config.toml
model = "self-supervised image encoder"
dataset = "pixel-art sprites of 400 made-up characters on tiled backdrops"
train_examples = 197500
image_size = 32
crop_scale_min = 0.4
horizontal_flip = true
color_jitter = 0.6
method = "moco_v3"
arch = "vit"
norm = "layernorm"
norm_position = "pre"
hidden_act = "gelu"
mlp_ratio = 4
head_dim = 48
fused_qkv = true
bias = "all"
qk_norm = false
parallel_block = false
inner_norm = false
moe = "expert_choice"
drop_path = 0.1
num_experts = 16
moe_every = 2
expert_mlp_ratio = 0.25
experts_per_token = 2
shared_expert = false
patch_size = [4, 4]
conv_stem = false
layers = 8
width = 192
positions = "conv"
pooling = "class_token"
projector_hidden = 512
projector_out = 128
projector_hidden_layers = 1
temperature = 0.1
target_momentum = 0.996
residual_init = "scaled_by_depth"
optimizer = "soap"
beta2 = 0.99
learning_rate = 0.002
beta1 = 0.9
shampoo_beta = 0.99
eps = 1e-08
precondition_frequency = 32
max_precond_dim = 1536
one_sided = false
adamw_lr_other_params = 0.0019
max_grad_norm = 1.0
max_steps = 12800
batch_size = 256
epochs = 16.6
lr_schedule = "cosine"
final_lr_fraction = 0
warmup_steps = 380
weight_decay = 0.04
adamw_weight_decay_other_params = 0.05
Rows from expert 4 of block 5, named by matrix and row number. Rows with one number belong to one neuron. Each number is 500 + 50 x the weight over the matrix's rms, rounded and kept within 0 to 999. All counts start at 0. Numbers have three digits each.
# up: expert up (model.blocks.5.mlp.up, 16x48x192), inputs 64-127
# down: expert down (model.blocks.5.mlp.down, 16x192x48, transposed), outputs 64-127
up.0:492499478638541452489418511497433486538504481542538439549457458543469530519556521598469561576480542467508476481431427511497466443508478466497550464568449465531574460475529540460497454519482455
up.1:525428469498556491472474473537567500645575461583434433574581520551508474539480565507607504482459479440442476621554514415485610526547502427505518538494430437536503530522468528361489486552502591
up.2:509527512442543584469536526580494554549529424564451390558544560420513424484441383489586574544498612496523477466508598495423547525449513545513492518562415431553430512465466570459441449467548569
up.3:587456478429514499519513435483500503481404445585392502535504614485497440471538526591574592513527484447483487376454505503536511520524513562511540532551478616527539543569471611462459469430515542
up.4:493469593511473449547487512466516512473508544462554518548513478498511475433546486365412547509555514456427425475550510483570549414568395470509491446462490416498564554559471487599599522605552477
up.5:507516518512513427461564446428481482438552486433480518506503470413487483540506465434430435469477452621536516513444474601500503411537504449641486470575503478412588509498523525459452460492502468
up.6:453531475569475567495547499545419495560451485400470515512541465522531534538511558476464459385575454470653532457548575551476450518505518620503507478546430537510433477563420536497440536509508468
up.7:456461544441574492557527462554493496577536541557590426482405513558463575482551462523516490580536454556505407404515468475463612542555591543530537506534453562440525507518489433535522532385445460
up.8:536466406522467544610469563560420517448511439576499386579455534452449521454562416468449430483552518464559528517513492555514616505464454551517509521446556495442566527501566462460516526587441537
up.9:415539501512470542491474514562583421481479407380518569445408470427528577551509516526389499545501494485439470480397611547475534570517516575502533376553549561574485583548455445557506575558594510
up.10:510497492424482480516497518551480463423452461620462454442484533434516482487596544484535540518456524581454521512462417504490420461552549473438483492527522483524526497491550473446609486543526533
up.11:505536429606561487489519528541511549531519444521450496512504591536512425473444532530610488457456552492511499487452498533495491466480487514479459553547463566533402462478485563433451555505524557
up.12:517553517592534486524435535553484469500601479451500597484502473522585391410525506654498459487445476443478493484518579533505533580468512594540492495541498452563497493556485528527449393494438480
up.13:460482656542492444440480480509447495459564506457474534452556469483597453578551517450628515473550511449549496541541493437490437460588472451457464543466443483517481481514554497494434533543531537
up.14:450484406451516603585483466475574489506442461481515466509448526456414547568533521564418580541488541536494445548435506565452505439487502584586506437479492523534495502451495451486465545474499500
up.15:414507577515516493500519393409461557533531558484506511494494415463538571513535433487417539487563491537621534573601481480553509411510460472426428500438469456422555578524535487432497600571494442
up.16:622515429393492534433499559518485531466579442460468403443571555487526533451544534533476525476471492594515439488534509471588431464539398597409460531503539509509539399512505549476557414428546479
up.17:471467565506548427387582421412508468528490518492499478499590563504466453470482455508446484479546505492547479547529497518496571445509497402510468515488589554438493487503556453451484572525579521
up.18:535490465445568497438456416474469483586538590491480518508525482595535511511509558464522564563483495569483500525515497612421512462550467423531441430507438498417490555427511560432521494569530516
up.19:496534572568514466574512456443480433496563494464501628538488510512534481450482551487432551506446502464567502497470354488550505511565520490579424516437552431557469482472476488602519484504570487
up.20:466568494465543506474471440575489485503433456442428568478554516510508511545458570471494490515484443534491452528467464571447559455467449522501509535502480492431511533430475540498482546552442487
up.21:542548391444539528478463490475545534429591560525429476557520496522450447481464531569495497503497551467504451429492509499493504420598467519481469604431470529436393464554556452493634570389425562
up.22:468452535517530481581471487539478472505545514519505426526485514472425528593472478475543502511478440533545465474513488480514508527459430442481520510509540446497503481393508551557547519588524546
up.23:527508512529489529480559436497504510458485438526485391512424535431430526494580511452612442551609583535502483474509555372490479492546532486501498481544511438462453581503517530455406564462492460
up.24:473515509492575461464474557472528476536452502549461501534489511455547605527527540503526530471527559557474525463504475538516569511483464543531431506517431437494487558470400594569528508437585513
up.25:545568601598477510573482586572436432485539545550408483550538489542555468458555530392569501386464562447508529498560451438531427535574543454456469512404491519518437459493441651549456448443467518
up.26:526464459529430533414584512460501486532494556536455568589544535504500498485501430578541511514483509432574539392580580552508517437427415495492504405557565490427454469451519505500462482547501524
up.27:524530513561469467534498436481529512440510553564506433526576467496494531490435542494419586454417584583485443476509555451535513447479506439487486527524467477521556556481500471517457482430548509
up.28:596516571497468514509565492465465589536490449436509509488519448422560569556510505552496474427455515452524454561511490465568548503500480477527542461490476436392471439527474529619526548519450551
up.29:509518531479507540399470493409534458505446509380531521498449453478491537439558551495457461463580493406568455529478420552586543527420470479490574460471527490495447527443423532517504436447500561
up.30:507478485385471452571396520520542505528543552495453465538486457574474557518518511478534504527433516537513541527485532451443572477518477394456419513508463418429502536566479492481494455450470542
up.31:461487495492451476496492472457455513549501536564500518511485429507412507490546489460539511508470438532496537524565566488530564564557587493428490467467508454516530423463501579550605463413499516
up.32:561539484494560489460440532478503530532517518496402500505409559474534473478527567482507496559516495516442531426647488500542452447405537517564538513524486500545610561541452543445506493535429460
up.33:532514447480489483617470392545434439529462506488448476534502532380385420450516374540568446568477445533429515432535449504434411472509507465538609494590522532498530487535521498445519528521490508
up.34:484493498557544504444576514597495497478402447502489548521517439538461502521493572445500480629542476479510611472500510559433527503416493399465496562548520473488508504477440553460443454393455463
up.35:512488507534443438487496457397584478531447464546438625510403421600483334491587584495558517491460475520549539506573643542568496565552485495470498477502417586544479514589481425506525465479461611
up.36:465483487489535515390547489518388487507632399430499474484580527403480506486482519515490513479476599533467517423439528477485568465554604571527460528517400497482546521566544520511540477510526484
up.37:539441421498586544534477474432608555491588425475540536451499455473551444576480510449432520507423483486503407475520555598504484588535528542556522581583468536548440410481389511539542495571506454
up.38:476491524503497450517431620399476547469441522537452486472447520463511397410492530436573439417379505513536493386511409422475456472504459550517479495498475507377589529476480478386455423445483569
up.39:515523528511503432507427519575598484524508424507407410362438476532596472475516489499543462595439577509437562510522445527438460547568414521472477473537448552438464481426528581517461533445493563
up.40:481504453459490509457462480419424461440554459411452581584546597468457502602547528504439458440515578486511494504523428455552488519549521500499483528523546520522557494457533569568521627543508479
up.41:475461553500486461553496516520409436519543375503446445514546463571482534576550523585554542555615505535506512563440438531472473540445447464556575451526545453537539536539523510464487473573595508
up.42:423512564405562490614455490599443529447577470494572453468531480550556492567514486542510568431561501557553511480444534404497606464555531543627441603593484485479529451476603513520547514482600515
down.0:493511476520538569527567566537523570590592477461488500459517537576549466548458483486486470493460538516451492667498522532477552554485500543514508525449470507497430490435406442515500487440584549
down.1:483472519444401419503425492495561512484575547442441435398478465497519500467511499508524547547547504573557486482374499591438430444527471437459492458489487551511525463441547486500477454509549489
down.2:528506426659506505469445557603632447590451592494448515442538444584498616483523478571476471528543573439533592505440438528547547729579561550536492531455408452514477591485497437418419492495544526
down.3:551511487424576569593596537496463469493481436514450591637506543433589486525445493500504442409507503394478453484472513419579542485474481507534510527615557525589457393559531529570468553432511495
down.4:477566487409494508487538468591553506554578503472438468523479540584549448430559518460508548417575476551451607500573483517458501372491537478515440461539530458481605630574431510600525567394543568
down.5:496433501442416478572480465521503414535481521484531516493490533457540465527544442535489490494560510550558495514490512536494476564604453505531444500567563478455475568488507541418612416558515454
down.6:509465485495527492560453525444553461502572540473486578523477424478511487518464513507527487484497518556457448489490623476493487543540480401501488531560536410489534439487431570466488484459572434
down.7:574545448538559387577510474517473502442489495524516462495509442495544439573581450518466526628557682540416419488474423500545544537528468476575631517494490524409471516454509445448495550479563553
down.8:527460474516481543508503544463621558509455553513489514537538463515486430555481596477660475513437521554516520462543556381556519487564510448482489508459564561442539551460522502503578548516502551
down.9:403447558515526546522600489553449560464492495480544524490504621512445508438496518561512522462514469589610554502486510464509479527470476570528500547519422448498468466515570540500483468420472486
down.10:548445442485589480465584517514462530529608479577526618605544425490578469523532528420486453509433520427523491448554480480514563445548541510477507456552466456497486491504567440547484526501512404
down.11:528445525444480518545370382546515576547467542427503418530542513548453446542518429588513460496514507558462494478534457537481504550529528466530392487508488355516526427509494647439458527464513445
down.12:548445550534502533562501515489583484408437468411483448430431496501469525538521432570501472554498514479448419417465459482549543448394559570540509552499518500486489511509531600460541505549533513
down.13:505591447501494491617498467467537459606505471568558491444429444458518475485464552558477524530462510465500567580543535531483605468552536430554546611516537524497597462507447502428599540459414391
down.14:462465525527430463424531393581574498431481443590540488464528489521526557444423543575488582596417431601452457565519446551576555493431439561452443499515566526515538571533534511587436550517596573
down.15:455539462584550561482452560590421463539479469448458581482492413507581586467471444444500361496411519413453548538485520475517529500497458607500505557554455518484625514545500477518439468448515412
down.16:488516521508515495394508442503544437446457543497513504392515475450528540459435571486420533543526491516485469467422541578371500438451485420458518450501533609433391463530482455413505629522564534
down.17:516502468627488545405544496509460450464503513396456504605552511484443516515464560455443515536454635497446407532532473688643388464484534548461499429419570529448448591446492419531541438634525488
down.18:492547572530520571533482587480462522510453418478564551531607458463606431429535516616431478502542540535461541526527477493564468543422530525397523450510554431583504441500512483455515506568409502
down.19:557523505514495543427495510519500566409542462644480454577437449526499499486469486499469435524636413401487478551497524566506485567516614548487467426543590584501521526557521572442449546513505488
down.20:545506442482378528327466524471521513474551525506569531395498564595534518483495518621486495457536500527591528525528509471528454518445452472585522519540533468553495538398408508453441460527509530
down.21:552521546630488491406518539420468483549426401472516483483501386527490606463556470477448577469495524527556494529471361483456495440449475462496493480506534515560505550460491506522452510484531538
down.22:541516457553492573420497471453482532464486457443477568482495497517587479454524605503431542524520429511535443581500514537523484438590536546504431498485514462450558511401462500432525487482469527
down.23:527552572511534536516554502599416510509400425490472565522560517529515534433526465511492480511428450448473521495507534452583515497475453560483528486486472534422460541601438518473454515591433411
down.24:425527467436560582418487509582491535423498501438541546483490535476519486490515530503451469524512416497532516504482451502485410526493499518556563491495520486522548483506508450488456487440514538
down.25:533572613490385390356391524610605516394555480458423520390419454520430541492394618508537651702583364529506541497459413477538550556420452512540491439474456569565525535426442511630472464500532647
down.26:573607587472429635484537603497558566498536512465467438517497462464574430597536497498520503500481442471455467494506548613493460552441516623516490506476501385473573485587568476502470514552518499
down.27:499499517454429481526546540451488482520484506415549500453458397544465456523523414398552503551498415453522535536513509512450499481458518524519554517458518443546466462484431521489570473437551537
down.28:479469547546561543514506516457545376506447538502503488504498451423495464505417448527558497492476485453564567526523582465453475566509464539527542530445502549511437540521471552536552522548479496
down.29:512529605620420472509522581521506491550517443490485508481486457561439568520435555427546488545490496487485544411505571436494493465558513515480450470490488629597452512628508491526549558542475461
down.30:522517534503475442524590489466473576472465451503563550503452457430563501537448526564463515449504374480534481519511430461466559414443474382509534395492433558443452497483589550514478445548518507
down.31:572509498478515570381508582574540452473496564471433491421529527488497420496476606489554533443471530493545593515575574446461455553517499519432518409463435612591495483441402541488479561520569548
down.32:463522486492432515515462530471484521485476477454560531495594496554482483476537491576451509570530501459555558555401496485554518507554502520569557590511495513506473478462444444470424480560482451
down.33:586479474505525477529492554408478541441530512574500443577455505462482476547605449400500499461407495553493474481559429436503609459401562556466538633482432441460488666495473511513500520552524465
down.34:522526548504450600516554469490524479563518499521501461572456448575490535480498398479373475371471505522481432514478459412513517548529596420579510470483565443546458419529651499492517513538589518
down.35:471566429502548504450576529531438507479495550503517471523478602497539549443491475389521415469504588478470401536461439428461431508561423537466435512433586559535517445450491462510576505476588468
down.36:577520441485423511573492489551491442460522504531532546466537490568439458499604422481426487514469578462542463466498440390525467475431500453457493405436535530538485493510523560518497531455509489
down.37:467557539462465499501504561525448525493463519519530521568493524478558475455528477488458479551531470451459523481433474534511499441521486502493543470481522497491530572559594465502488475495457542
down.38:604558462407564440518494442527500388367376594443544538491444536548429448537448607564468481624458516525521583548574456504509454450420495508484667479467492608524510547513489393504531486517443481
down.39:475536556508410433530520550408469503486554507503568530480426530586443564571575511579550586520574446586539460462417484455525481464504553520557465535463555481546558479498538406566509531529523478
down.40:490547557503450427530549574528563512460505560530450557451523507525530483433459587492565461485550477466535509451499566542553440536555500460503549464442591457563396391534560454493436465495486483
down.41:428482480464549519492503408489542537467482408560532529521443493471511573529512447578512491443572460535509501531503471443481540416545498521489496549569453482475554355546491581605479488502522569
down.42:560492425568518498487545483441504503550543573501413384468585526533500562423540572510476364476474532491441492541516532535490501439570450305432509477445576478457529492542425560530516404471480489